Rows from block 5 of a small audio frame classifier, named by matrix and row number. Rows with one number belong to one neuron. Each number is 128 + 24 x the weight over its row's rms, rounded and kept within 0 to 255. All counts start at 0.
Before each neuron's rows are labels from the 100 clips, of 14976, where the neuron reaches its largest size: "top examples" is what is common among them; "loudest" is the band of the loudest frequency at the time of the peak. Only what is clearly more common there than usual is listed. The data: synthesised sound scenes: up to three everyday sounds over a background. In brackets: how many of the 100.
# gate: first MLP gate (model.blocks.5.ff1.gate.weight, 512x192), inputs 96-191
# fc1: first MLP up (model.blocks.5.ff1.fc1.weight, 512x192), inputs 96-191
# fc2: first MLP down (model.blocks.5.ff1.fc2.weight, 192x512, transposed), outputs 96-191

top examples: coughing (95); first sound: coughing (31)
loudest: 2000 to 4000 Hz (57)
gate.437 [104 163 125  98 127  95 169 149 137 108 133 107 115 144 134 139  80 105 113 131 113 185 165 154 137 158 164 156  59 129 132 109 105 160 133 123 123 130 116 110 111 167 122  98 103 123 159 126  92 159 130 111 159 137 170 107 102 142  94 101 151  98  82 173 124 160 117 158 140 149  87 114 106 123 107 174 103 107 128 131 116 161 127 174 117 138 102 137 102 130 132  92 115 144 102 116]
fc1.437 [126 103 120 122 100 103 122 177 115 120 104 122 178 144  85 151 129 154 156 101 190 121 121 153 103 124 109 140 118 129 148 132 139 122 150 118 121 131 112 160 145 165 161 123 144 166 139 149 141 130  97  88 155 154 129 103 118 142 107 144 153 134 149 109  68 113 120 148 146  80 126 134 152 152 134 128 139 129 126 137 104 141 165 143 146 138 124 127 159 139 137 124 107 118 119 106]
fc2.437 [106 124 160 102  40 113 133  89 129 142 113 109 142 157 160 134 142 117 134 114  98 118 141 124  96 118 103 127 120 111 140 165 158 138 181 119 104 161 141 130 131 130  73 146 134 108 123  78 136 149 121 100 117 149  92 157 109 103 149 143 121 113 138 136 154 136 138 145 142 137 120 133 138 150 138 120 121 170  91 123 160 110 149 145  88 152 177 154 109 109 126 149 163 132 151 137]

top examples: speech (44); first sound: speech (26)
loudest: 4000 to 8000 Hz (60)
gate.433 [146 137  89 153 140  81 112  97  90 115 137 121 114 144 111 100  97 146  98 102 126 118 118 149 191 118 124  91 102 132 117  88 153 164 127 172 129 174 131 107 159 110 110 119 100 105 144 123 117 106 129 158 132 125  98  97 131 164 146 131  90 138 170 119 114 106 147 153  92 129 134  82 156 134 154  83 141 114 163 100 115 128 114 122 163 107 158 161  93 123 110 135 125 135 169 113]
fc1.433 [173 121 143 141 102 144 122 117 134 129 128 105 137 118 159 158 105 155 117  90 102 120 122 117 103 172 114 132 162 113 113 131 131 152 132  88 146 116 139 149 152 118  96 114 144 141 113  96 138 118  87  82 124 100 167 151 166 118 138 118 179 141  93 144 144 122 131  72 123 118 154 150 143 139  99 133 109 127 118  66 122 103 122 168 123 155 129 131 137 148 172 109  95 158 118 107]
fc2.433 [115 156 134 151 161 124 124 120 158 148 130 146  98 119  85  98 153 130 113 125 161  97 145  78 112 111 124 137 178 103 143 176 120 138  96 124  88 101 146 147 124 129 124 159 122 132 158 131 150 128 115 118 113 131 107 151 120 117 137  70 120 117  88 125  93 129 140 153 109 123 121 152  80 116 115 119 117 124  89 131 157 133  99 140 117 143 179 117 138 116 142 154 128 137 149 152]

top examples: meowing (75); first sound: meowing (40)
loudest: 1000 to 2000 Hz (54)
gate.18 [145 109 154 179 153 159  97 133 106 123  91 103 130 138 136 121  97 106 143 118 120 123 154 127 111 110 129 131 149 137 156 122 135 185 110  98 123 136 123 130 138 127 138 131 138  91 115 130 144 180  91  86 150 147 164  81 100 166  85 135 127  81 169 139 106 158 153 132 123 112 114 106 137 114  73 105 149 118 111 119 144 107 145 121 135 140  74 112 153  95 152  93 131 106 114 126]
fc1.18 [123 138 144 143 156 149  88 158 104 134 115 127 103 104 115 153 165 104 130 195  92 123  95 121 116  94 127 169 120 127 124  98  98 145 151 123 167  98 148 141  95 132 143 175 184 151 141 195 101 160  98  62 147 112 138 153  97 121 147 131 158 149 152 102 140 142 114 160 131 117 125 175  89 124 115 110 114 104 128 137 120 120 161 100 124  77 158 102 141 144 121 107 111 115 135 139]
fc2.18 [149 142  69  99 143  89 164 165 120 165 162 101 137 114  85 140 144 129 115 159 146 134  94 146 104 165 125 164 152 140 105 135 150 156 103 106 139 134 130  94 138 144 117  95 140 132 125  93 149 180  97 116 100 153 148 108 117 140 122 125 146 178  80 116 158 129 157  82 130 100 149 135 147 113 139 126 170 131 115 104 138 141 134 175 144 121 110 153 111 114 116  93 130 147  93 140]

top examples: speech (45); first sound: speech (29); chatter (25)
loudest: 500 to 1000 Hz (47)
gate.48 [161 171 101  96 148 118 153 117 159 111 110 177  85 100 144 146 169 158 123 131 128 182 130 131 133 117 136  97 117 122  88 124 160 151 141 103 114 126 163 149 143  94 145 148 113 121  93 117 156 122 109 186 100 129 124 127 117 114 116 119 104 162 156 134 119  99 142 127 108  78 129 105  92 122 136 152 143 151 119 150 103  75  69 110 152 129 151 136 151 106 116 151 105  90 198  96]
fc1.48 [157 122 181 138 153 109 143 115 149  82 168 141  99 145 140 137 158 136 128 156 138  98 194  93 123 153 118 134  98 152 121 144 124 147 106 139 112  98 115 165 148 117 107 105 147  90  72 134 185 116 120 183 104 107 125 128 141 105 147 150 126 124 139 104 127 143 123 136 118  95 147  71 141 122 119  98 136 138 110 138 115 111  87 147 118 122 146 172 104 124 121 131 117  91 152 166]
fc2.48 [112 109 131 149 150 140 118 181 101 193 117 133 153 107 129 107 114 124 116  91 116 128 114 126  97 116 121 106  79 109  88 130 140 170 143 141 151 116  97 146 136 131 109 139 102 128 110  74 145 130 108 130 127 145 122 106 121 133  91 160 135 141 146 115 142  68 156 145 112  72 158 122 115 173 130 152 115 165 107 168 143 110 161 144 137 133 148 126 147 171 110 124 149 132 141 120]

top examples: meowing (29)
loudest: 500 to 1000 Hz (48)
gate.310 [146 129 110 124 123 154 157 145 124 130 130 157 152 139 168  96 141 131  92 102 128 144 143  97 116 130 130 126 116 126 163 128 117 135 172 151  89 162 151 163 157 136 114  79 121 152 134 115 112 101  95 131 139 158 133 143 104  92 116 138 148  94 156  94 153 126  78 146 191 124 103 108 104 156 108 156  80 123 126 156 148 134 144 126  81 144 123 104 115 163  99 118 158  99 167 169]
fc1.310 [115  94 127 103 123  95  65 108  93 129 122 122 106 140 136 117  93  84 106  90 155 156 130 119 120 130 102 132 115 179 129 127 122 112 167 118 118 148 111 135 113 124 142 120  65 120 117 147 116  74 149 151 142 157 149  92 154 161 141 157 163 125 123  92 165 107 145 106 169 139 171 140  96 123 151 145  88 129 160 111  97 138 119 175 146 107 114 111 150 102 121 146 131 138  97 130]
fc2.310 [123 114 149 100 170 145 128 119 159 158 172 145 120 120 102 129  78 129 176 139  85 132 147 153  77 131 152 174 108 134  90 135 145  96 125 127 108 172 117 143 129 128 139 102 133 178 176 142 120 127 122 134 124 140 144 105 126 104 143 173 153  83 137 157 145 135 137 155 139 138 143 162 140 171 108 108 112 167 103 161 108 151 132 145 104 122 129 100 142 157  85 109 148 160 121 113]

top examples: barking (78); first sound: barking (43); laser zap (28)
loudest: 500 to 1000 Hz (57); 250 to 500 Hz (39)
gate.244 [139 140 157  89 140 145 160  98 112 171 118 137 103 124 141 124 115 118 115 161  81 122  97 143 100 168 179 103 100 176 156 152 128  97 100 152 112 119 135 128  79 133 114 116 126  80 125 101  99 135 143 134 169 145  81 132  86 124 131 125 151 135 120 105 160 133 102 133 129 144 142 141 129 137 101 128 108 134 111  93 147 176 125 145  98 141 112 153 129 139  89 132 125 165 133 143]
fc1.244 [132  66  96 166  64 131 125 133  89 142 153 131 133 127 134 140 104 145 115 116 137 158 138 125 135 100 141 109 130 123 126 144  89 111 107 128 127 117 130 175 185 132 103 150 129 143 186 152 110 140 120 150 174 102 132 142 145 138  96 156 119  91 126 132 131  81 150 128 134 160 154 143 158 139 160 132 120 166 131 113 122  86 147 115 143 111  92 116 108 182 151 139 151 104 140 111]
fc2.244 [119 152 131 113 128 153 152  75  99 157 125 141 131 127 132 142 112 113 152 178 150 137 111 136 139 158  93 103 132  98 157 140  86  84  95 166 166 106 123 150 117 102 162 138 128 102 137 120 106 127 139 149 109 117 127 118 123 121 112 105 150 121 119  80 145 205 127 109 138 113 123 114  65 146 119 155 148 117 135  77 135 124 158 100 119 126 105 138  89 127 110 103 136 129 153 157]

top examples: speech (71); first sound: speech (35)
loudest: 4000 to 8000 Hz (58)
gate.359 [140 115 117 142 160 104 140 105 168 150 149 115 129 110 163  92 144 119 120 104 136 105 154 128 114 163 129 146 124  94  93 120 147 125 119 146 142  87 149 138  99 116 103 148  93 124 150 149 107 161 111 160 105 116 115 119 156 138 174 147 135 115 128 120 122 154 147 128 163 132 121 125 125  84 136 129 116 140 154 126 141 103 142 129 152 108 127 173 111 132 147 123  98 123 120 159]
fc1.359 [120 109 144 106 150 117 132 104 108 125 160 116 137 144  88 128 110 149 175  88 111 140 125 144 127 110  94 132 116 141  71 125 105 102 139 104 145 147 104 161 109 127 132 129 142 130 163 102 146 168 180 124 113 102 148 141 132 106 138 130 107 103 116 124 100 140 154 106 118 144 141 136 125 168 153 128 166 101  79 133 107 137 134  93 117 104 140 126 132 120  96 113 149 120 192 159]
fc2.359 [172 131 128 150 154 116 177 112  83 112 154 121 130 143 164 108 151 125 115 116 130 115 148 132 145 119 195 133 114 151 151 138 124 122  90 154 122 126 134 121  86 140  94  95 128 117 119 131  99  92 127 127 138 133 126 100  79  95 127 129 131 110 156 141 115 128 116 161 123 109 139 116 136 118 123 167 165 104 128 111 155 162 139 143 136  94 146  94 157 135 127 138 126 185 120 111]

top examples: meowing (49); first sound: meowing (37); beeping (32)
loudest: 500 to 1000 Hz (73)
gate.42 [185  88 119 128 127 109 104 145 112 135 124  93 141 111 136  93 130 153 133 133 145 139 154  73 130  94  97  94 121 164 110 149 106 130 166  79 130 105 165 136 145 135 166 125 109 100 161 105 137 120 130 105  92 137 162 134 155 101 124 158 113  90 107  91 182 134 124 141 167 111 133  86 111 152  99 137 142 132 144 115 173 141 114 107 139 139 119 115  91 119 135 153 130 132  92 187]
fc1.42 [143  89 149 117 102 130 172  67 100 111 117 140 118 141 116 133 141 150 129 159 153 112  91 164 123 119 116 132 110  98 113 106 155 120 109 132  84 102 153 133 157 138  91 124 123 125 157 151 135  99 170 168 127 149 122 162 130 125 122 140 144 164 149 128 132  93  99 139 117 138 150  85 122 126 127 186 122 122 121 144 127 166 165 109 160  84 154 164 135 129 112 131 142 132 121  98]
fc2.42 [174 104 151 121 105 178 124 133 132  95 151 101 155 134 116 132 137 116 148 122 122 115 146 154  69 177 153 105 128 125  87 152 110  97 179 137 142 117 156 119 138 113  64 101 154 142 118 110 109 147 135 134 134 155 153 119 101 159 134  72 144 128 116 135 126 135 149 138 151  94 157 119 112 128 135 124 122  86 162 148 142 120 146 118 121  71 101 109 109 145 152  64 126 103  69 126]

top examples: meowing (29)
loudest: 4000 to 8000 Hz (32)
gate.188 [128 104 123 145 116 122 144 108 139  89 130 120 102 145 110 148 111 120 114  87 175 204 160 130  90 118 106 188 147  94 128 135  95 114 130 142 140 136 142 107 125 118 115 152 137 115 114 123 185 139 112  89 127 183 141 112 150  89 134 154 123 110 111  96 102 117 124 108 147 119  86  98  79 103 128 120 152 175 118 103 119 108 101 121 115 101 103  94 113 165 135 135 110 136 131  84]
fc1.188 [105 165 116  76 130  97 134 126 143 119 146 147 131 152 124 105 102  98 208 144 108  92 134 128 114 113 142 149 149 113 125 121 117 138 143 130 113 118 142 164 103 131 114 146 131 112 153 143 157 150 111 156 130 118  92 112 115 149 122 106 146 122 155 125 157 108 118 140 116 132 101 176 143 149 140 101 141 141 131  99 131 111  97 145 163 136 100 131 165  91 140 119 110 164 109 113]
fc2.188 [ 99  91 125 121 150  92 113 133 138 168 105 108 128 123 124 163 125 127 105  85 131 157 103 155  87  99 110 132 135 142 177 108  94 118 111 137 114 120 132 105 142 121 135 156 141 190 125 147 142 114 100 117  69 125 124 189 150  68 117 119 167 110 120 139  88 128 144 129 105 159 111 107 141 138 128 146 141 147 111 139 129  79 107 119 127 119 156 103 139 113 106 162 162 149 128 109]

top examples: barking (69); first sound: barking (41); doorbell (34)
loudest: 500 to 1000 Hz (61)
gate.322 [154 138 157 128 105 136 128 146 137 134 124 147 129 121 161  83 153 102 117 152 101 117 168  86 106 138 102 123 137 117 129 122  86 110 122 156 129 167 159  77 117 154 163 156 114 131 139  92  83  57  69  92 134 144  99 166 146 142 135 132 123  98 141 152 126 103 127 140 124 144 161 136 118  94 141 128 132 131 105 144 152 146 131 127 122 124 142 141 190 124 111 142 132 159 151 107]
fc1.322 [114 119 116 155  99 127 128  84 153 154  88 134  95 157 162 152  95 138 141 161 107 186 150 101 171 139 109 127 153  96 131 145 118 125 124 150 148 115 136 118  79 159 144 134 154 128 139  59 112 115 126  83 158 131 162 115 131 100 122 117 116 111 145 101 122 135 175 102 107 117 173 135 122 113 120 166 130 138 106 114 103 118 110 109 104 100  76 134 121 100 157 135 160 151 148 119]
fc2.322 [104 137  97 145  94 147 183 130 114 112 116 126 119 146 110 142 175 162 115 177 107 111  90 174 145 118  99 105  97 145 141 134 181 125 155 116  76 137 119 146 135 116 138 130 137  79 127  97 137 162 111 117 100 102 130 145  84  99  83  96 105 179 130 142 139  93 112 108 109 127  92 134 158  98  92 106 109 151 107 157 162  81 141 116 162 131 167 158 132 126 160 178 124 136 133  93]

top examples: barking (29); laser zap (28)
loudest: 500 to 1000 Hz (54)
gate.122 [143  77 144 155 185 119 130 139 101  83 122 156  85  77  91 156 170  91 113 157 109 170 130  81 148 108 143 128 120 147 130 130 124 108 131 116 129 137 179 118 132 147 117 127 137  75 114 127 106 149  96 129 118 129 114 151 164 169 134 118 148 130 125 110 118 116 137 129 123 116 157 101 169 154 110  93 120 156 141 126 144 118 140 149 161 145 145 147 101 137 125 120 162 109  84 132]
fc1.122 [152 134 131 130 110 129 114 148 137 111 121 109 129 116 130 108 143 124 103 120 148  88 137 118 132 131  91 160 114 116 152 109 110 141 140 106 121 191 103 128 146 172 108  71  96 132  85 173  67 131 130 137 161 165 110 111 143 120 126  98 164 150 121 103  63  93  98 131 138  99 145  95 164 119 140 111 106  92 153  86 146 133 120 120 115 132 119  77 146  96 110 110  84 144 174 116]
fc2.122 [122 162 121 128 137 146 121 141 134 116 117 135 115 151 114 112 133 157  98 121 117 121  90 128 146 163 168 125 119 119 154 123 148 171 147 120 133 147 139  88 140 114 169 122 132 160 152  99 131 110  67 154  67 130 104 141 168 174 144 129 140 160 153 138  97 105 103 113 133 148 142 114 113 165 163 134 128 137  42 105 113 106  93 132 147 122 124  80 107 135 110 167 114 107 113 126]

top examples: speech (59); first sound: speech (29)
loudest: 250 to 500 Hz (32)
gate.23 [ 98 116 163 107  77 124 101 158 130  94 121 167  87 167 120  86 168 132 131 133 121 152 163 118 117 124 117 112 141  53 128 154  90 141 105 159 119 135 128 148 131 156 118 133 129 171  99 145 162 138 149 146 130 123  94 167 121 126  80 179 160  98 129 144 134  94 112  95 126 144 140 119 152 129 139 141 103 117 108  72 177 107 152  96 144 113 150 101 119 125 117 144 128 104 170 135]
fc1.23 [125 118 150 113 132 147 145 121 123 136  82 141  83 112 153 144 137 118 111 159 116 120 114 121 161 140 148  92  94  92 128 156 115 134 160 120 143 128 159 157 138 135 106 134 148 104 132 121  99  89 145 115 143 134 118 124 165 135 116 115 106 102 115 159 207 161 131 121 169 110 108 123 132 118 123  78 121 110 175 133 108 175 120 149 160 214 147 131 123 103  99 149 112 165 128 105]
fc2.23 [142 114 116 132 127 115  73 142 111 144  93 152 112 112 130 102  99 139 138 138 112 181 180 121 126 115 146 118 121 173 134 127  91 110  73 167  92 135 107 118 133 110 120 136  93 129 124 108 136  86 101  96 121 148 112 163 100 128 105 171 162 180 137 132 107 122  75 101 112 116  93  94 133 149 141 173 111 132 186 119 141 106 140 135 153 129 135 102 162 135 152 137 110 113 134 139]

top examples: coughing (74); first sound: coughing (44)
loudest: 2000 to 4000 Hz (56)
gate.388 [139 161 151 126 127 154 173 147 134  88 135 113 103 166  71 103 105 121  78 104 105 121 177 141 125 110 129 157 122 128 164 124 145 130 133 109 115 101 122 155  98 129 110 151 113 148 117 143 107 142 130 140 137 156 134 130 106 119 163 117 158  99 113 105 188 146 124 103 179 126  92 126 123 141 156 123 115 171 113 114 142 138 143 210 140 111 110 125 129 106  92 125 117 152  88 121]
fc1.388 [104 158 158 106 135 119 116 124 100 155  96  98 106 117 116 172 103 131  42 135 147 126 118 105 137 166 100 133 134 133 153  94 105 153 144 169 141 166  94 139 118  96 134 116 139 141 123  94 124 128 113 128  83 104 124 168 136 144 145 146 185 146 144 101 113 138 132 141  85 139 112 182 120 129  94 127 177 120 108  71 162 150 117 122 133  95 139 176 160 121  83 114 159 142 122 119]
fc2.388 [121 160 105  84  94 123 166 150 118 146 101 176 132 122 170 145 147 102 148 114 111 114 108 134 135 127 118 107 142 138 140 122 110 133 163 158 105 125 125 110  94 125 150 101 164 115 115 120 170 133 129 163 155 104  98 139 138 139  96 161 120 146  94 127 148 164 146 121 129  89 159 138 131 169 117 161 175 126 128 100 148 115 148 135 148 159  88 112 139 139 105 116 104 130  95 131]

top examples: speech (35)
loudest: 500 to 1000 Hz (50)
gate.182 [113  44 134 136 138 115 143 124 136 160 158 137  95 155 135 133 143 134 126 105 139 122 168 121 129 150 111 133  69 158 149 132 125 157 150 149 122 125 150 157  97 114 127 107 128 130 107 167 125 126 104 122 135 146 148 129  95 144 143 122 136 118 142 124 115  99  99  98  99 119 132 144 138 160 121 111  79 124 119 121 137 119 169 143 132 152 147  92 123 158 163 131 152 157 117 115]
fc1.182 [105  87 116 107 161 177 166 112 167 137  82 132 157 132 102 128 160 144 142 134 122 137 148 125 149 136 132 142 118 168 116 101 117  58 115 147 108 142 151 137 117 150 143 141  98 102 139 136 125 140  95 131 165 123 136 164  92 149  82 123 169 110 129 125 126 126 126 157 132 112 119 165 133 119 131 125 116 143 115 109 164 140 174 160 151 146 119 117 107  90 162 167 138 152 145 121]
fc2.182 [163 123  93 158 141 167 142 119  99  71 157 121 138 146 130 127 107 166 103  89 125 115 134 121 124 115  84 110 144 116 142 114 168 131 128 156 150 113 130 162 151 151 138 106 126  94 150 150 121 114 131 186 139 139  94 112 143 116 131  82 119 168 118 144 119 116 125  94 111 137 136 155 108 133  81  68 175 128 140 142 117 111 136  69 107  78 123 137 138 154 125  99 115  86  75 133]

top examples: meowing (50)
loudest: 1000 to 2000 Hz (68)
gate.439 [105  97 130 154 130 131 118 133 110 107 139 157 129 104 144 129 158 114 128 104 126 144 138 117 142 126 152  78 111 146 137 128 160 156 134 149 110 149 101 139 145 143 139 165 105 109 155  97 103 118 193 141 111 124 111 133 124 150 138 178 116 104 131 136 118 146 126 149 164  99 143 128 116 145 101 131 152 155 167 153 170 129  90 150 146 128 147 117 161 140 110 154 114 166 166 120]
fc1.439 [155 111 121 104  81 139 150 136 109 113 103 111 106 129 172 120 128 132 145 133 128 175  99 110 109 127 138  87 134 172 108 123 160 139 128  86 131 137 119  92 101 139 103 123 151 143 197 102 132 118 175 136  93 121 167 148 132  78 179 141 123 112 121 135 110 155 104 120 100 123 146 127 161 127 123 124 163 154 130  94 136 156  99 115 111 127 108 101 126 127 133 141 117 110 113 108]
fc2.439 [109 122 123 182  93 159 134 145  96 125 140 113 161 121  56 161 135 121 149 137 141 122 114 110 130 152 151 151 125  73 133 101 133 134 131 158 136 148 105 127 137 135 147 125 137 123 157 127 103 102 132 106 120 148 116 108 129 121  59  93 117 187 133 118 145 139 142 165 130 132 113  94 136 120 132 150 125  78 140 134 174 147 110 151 127 122 138 122 138 162 135 122 107 161 111 159]

top examples: electric buzz (56); clipping (30); text has "clipped" (30)
loudest: 250 to 500 Hz (37)
gate.134 [126 123 136 124 140 161 125 153 134 141 107 155 160 162 107 154 189  95 134 102 137 173 158 118 136 112 129  97 150 136 170  97 149 177 110 131  96 118 113 159 127 125 112  84  99 148 122  87  86 102 144 138 107 157 107 131 123 132 141 137 105 163 136 146 104 111 151 101 137 118 109 125  79 156  85 149 138 100 115 101 131  86  97 128 154  88 130 171 164 132 126 130 147 130  87 109]
fc1.134 [126 117 154 118 169 154 116 134 111 160 139 138 162 161  92 122 186 116 109 111 149 113  99 115 132 121 113 145 104 130 164 159 115  93  77 119 157 129 119 122 164 117 143 141 128 141 127 133  99 117 136 149 108 151 161 185 131 134  95 119 112 124  43 115 134 127 136 169  96 122 120 163  96 129  93 125 136 157 155 122 117 118  65  68 152 122 145 144 172 124 151 128 130 113 117 188]
fc2.134 [142 111  95 118 121 160  93  97 141 159 109 133 167 119  90 118 117 140 112 100 138  68 139 139 178 149 116 104 145 163 135 136 105 151 162 131 115 143 130 153  98 159 110 101  92 132 134 120 142 155 129 116 145 133 136 162 134 105 126 128  80 134  72 125 173 140 143  75 103  79  90 109 101 111  78 139  81 143 118 113 133 122 106 148 132 148 130 120 153 113 124 134 141 147 128 132]

top examples: meowing (94); first sound: meowing (51)
loudest: 1000 to 2000 Hz (88)
gate.160 [124 161 118 135 112 104 104 139 149  52 129  93 145 135 132 152 160 102 113 118 106 106 164 121 132 144 153 169  97 153 147 108 132 158 127 145 149 104 138  94 103  87 133  86 169 141  97 145  78 131 105 129 155 159 107 134 112  83 122 134 164 105 148 151 123 144 130 149 107 135 159 136 137 143 122 149 160 130 147 147 135 117 143 158  90 129 183 135 130 105 120 167 146 130 131 130]
fc1.160 [141 137 143 106  84 133 130 159 129 170 128 138 143  98 156 156 122 142 120  81 143  96 127 131 101  97 144 161 122 102 156 126 103 129 106 135 111 125 143  66 127 146 153 137 176 127 159 117 118 143  98 157 135 130 143 142  99 111 109  85 136 134 143 135 113 134 143 146  85 138 123 141 107 146 114  73  97 101  85 126 152 112 104 144 107 126 129 145 114 109 112 120 133 127 159 147]
fc2.160 [113 123 100 121 126 100 137 107  85 133 117 143 143 133 106 124 110 106  94 151 198 132 135 196 123 118  82 108 122 159 115  88 145 132 146 100 115 148 163 119 168 166  84 124 126 104 122 125 112 119 106 131 165 102 122 191 162 134 139 137 103 136 178 133 107  81 174 108 134 131 117 139 149 139 105 118 139 119 126 137 107 112 126 164 125  98 124 123 130 137 123 109 147  79 117  88]

top examples: barking (37); first sound: barking (26); siren (25)
loudest: 500 to 1000 Hz (81)
gate.499 [116 118 152 124 114 112 112  93  67 175 107 117 105 123 163 129 142 129 108 147 147 148 128 112 143  95  99 123 108 160 115 117 117 104 158  95 117  83  86 152 110 135 165 146 154 107  95  99  68 135 150  86 107 161 107 186 100 140 180  91 142 113 156 155 166 137 133 131 135 143 108 125 120 110 128 126 136 163 154 128 127 165 123 114 145  97 141 162 145 108 115 172 150  82 102 115]
fc1.499 [155 135 148 118 129 121 132 107 161  94 106 138 122 147 132 142 129 121 168 115 124 132 127 137 142 151 116 140  92 164  90 149 154 165 142 120 108 195 169 107 133 163 103 126  59 125  96 135 169 120  99 114 157 113 159 147 120 130 126 128 138 176  86 145 131 116 125 128 118 143 149 162 152 142 144  79 100 114 170 104 153 128 106 109  98 119 142 107 157 117 168 154 147 129 128 106]
fc2.499 [137 111 146 132  99 144 144 178  78 105 100 105 107 115 150 139 114 147 116 146 126  98 161 175 141 152 140 113  95  87  98 136 111 118  98 167 155 125 113 169 110 110 137 143  99 150 135 142 118 106 106 133 123 112 136 168 121 165 142 104 114 104  96 119 108 151 150 123 142 121  85 128 138  97 123 156 120 143 124 126 135 170 139 138 179 161  97 110 134 136  82 159 153 126 108 180]

top examples: speech (36); chatter (25)
loudest: 250 to 500 Hz (31)
gate.435 [122 107 154 116 138  74 140 142 120  68 134 136 161 149 105  78 138 106 156 120 105 115 115 104 162 155 194 123 119 174 139 124  92  89  67 156 131 160 143 138 127 119  95 192 115 130 117 130 114 151  93 127 106 134 139 119 167 152 110  78 172  83 132 172 126 111  90 181  97 143 127 147 110 128 135 135 116 125 118 121 124  94 127 185 100 120 132 134 127 117 120  90 142 155 144  85]
fc1.435 [124 155 124 122  79 103 153 125 113 110 119 137 173 105 149 110 138  98 120 154 110 154 110 164 131 127 192  99  87 161 114 157  90 123  66 106 121 124 154 121 111 152 124 127 133 120 134 131 112 118 145  89 120 142 145 146 133 133  72 134  98 123 164 159 122 126 172 154 152 163  89  89 121 145 100 152 147 155 137 151 157 106 108 105 111 143 113 122 145 149 175 152 167 154 120 131]
fc2.435 [146  71 146 145  91 152 100 187 101 126 105 163 113 131 127 152 135 123 139 145 126 116  92 161 139 135 114 131 101 151 150 133 111 152 175 121 135  93 147 129  93  92 169 150 135 108 126 135 108 136 151 102 119 122 128 139 129 149  96 143 113 122  81 170 169 161  66  93 107 131 119 165 151 110 165 129  75 128  71 141  98 159 165 141 134 164  98 124 121  97 116 123  78  97  97 109]

top examples: meowing (86); first sound: meowing (44)
loudest: 1000 to 2000 Hz (72)
gate.175 [174  81 160 170 128 164 124 148 138 121 144  89  99 129 145  93 124 119 133 105 119 118 124  82 121 145 155 141 135 124 136 128 141  88 131 120 112 164 135 118 136  81 128 110 153 126  90 137 115 143 128 151 146 117 109 129 118 148 108  91 177 137 114 161 153  81 173 116 125 105 113 180 139 132 120 131 104 126 161 119 144 123 118 143 132  88 139 156 151 140 197 159 146 135  94 117]
fc1.175 [148  86 119 186 127 138 124 169 127 116 118 124 130 113 145 180 111  95  78 118  99 154 128  99 134 104 155 174  93 103  89 161 175  65 146 155 134 148 127 164 118 170 131 146 168 108 163 155 103 123 112 152 111 136 116 101 120 120 109 104 133 106 154 113 161 133 126 152 130 123  85 158 151  98 138 120 124 134 157 123 130 134 163 107 139 130 118 162 148  58 110 172 132 136 143 139]
fc2.175 [105 107 126 106 110 128 107 132 156 136 117 124 119  97  96 102 153 119 113 108 114 129 115  83 150  79 120  74 162  92 123 130  96 109 137 146 119 144 145 124 120 101 144 121 143 109 145 148 148 138 217 132 135 151 141 118 110 151 143 151 123 117 110 132 126  94 118  93 106 144 122 134 132 123 102 125 125 128 133 145 112  99 149  96 131 139 129 120  93 149  98 119 120  91 137 134]

top examples: electric buzz (27)
loudest: 1000 to 2000 Hz (55)
gate.271 [141 135 103 121 158 121 148 109 116 138 102  98 150 138 143 103 125 124 157 155 153  80 111 140 133 139  99 138 111  99 100 146 146 134 129 154 144  81 172 154 123 107 114 107 105 111  96 167 144 120 151 167 115 110 165  80 171 145 113 134 106 100 134 142 146  86  83 116 145  94  97 170 106 143 144 168 115 106  88 109 154 100 139 157 132 118 164 116 153 130 104 151 119 130 107 160]
fc1.271 [163 145 131 130 139  99 123  96 118 142 121 129 104 112 135 135 137 127 117 125 112 108 134 163 106 130 136 121 129 136 140 135 125 178 172 158 198 101  90 152  87 137 111 111 139 128 125 173 137  68 152 132 135 107 107  81 115  96 105 109 129 108 122 107 135 118 136  90 113 118 140 142  99 115 146 151 166 135 101 132 142 140  77 177 124 100 132 122 144 145  88  98 103 157 102  92]
fc2.271 [ 81 158 107 150 103 161 186 144 117 172 116 132 104 113 111 123 126  76 168 104 130 144 109 144 168 113 143 124 115 142 124 103 122 142 121 123 104 149 112 115 130 141 123 139 136 169 129 135  94 146 141 153 159 138 139 107 134 122 105 164 105 123 125  91 182 139 131 116 130 115 137  84 101 161 105 147 137  76 145 138 162 139 140 141 140 141  76 143  96 106 168 121 144 121 144 124]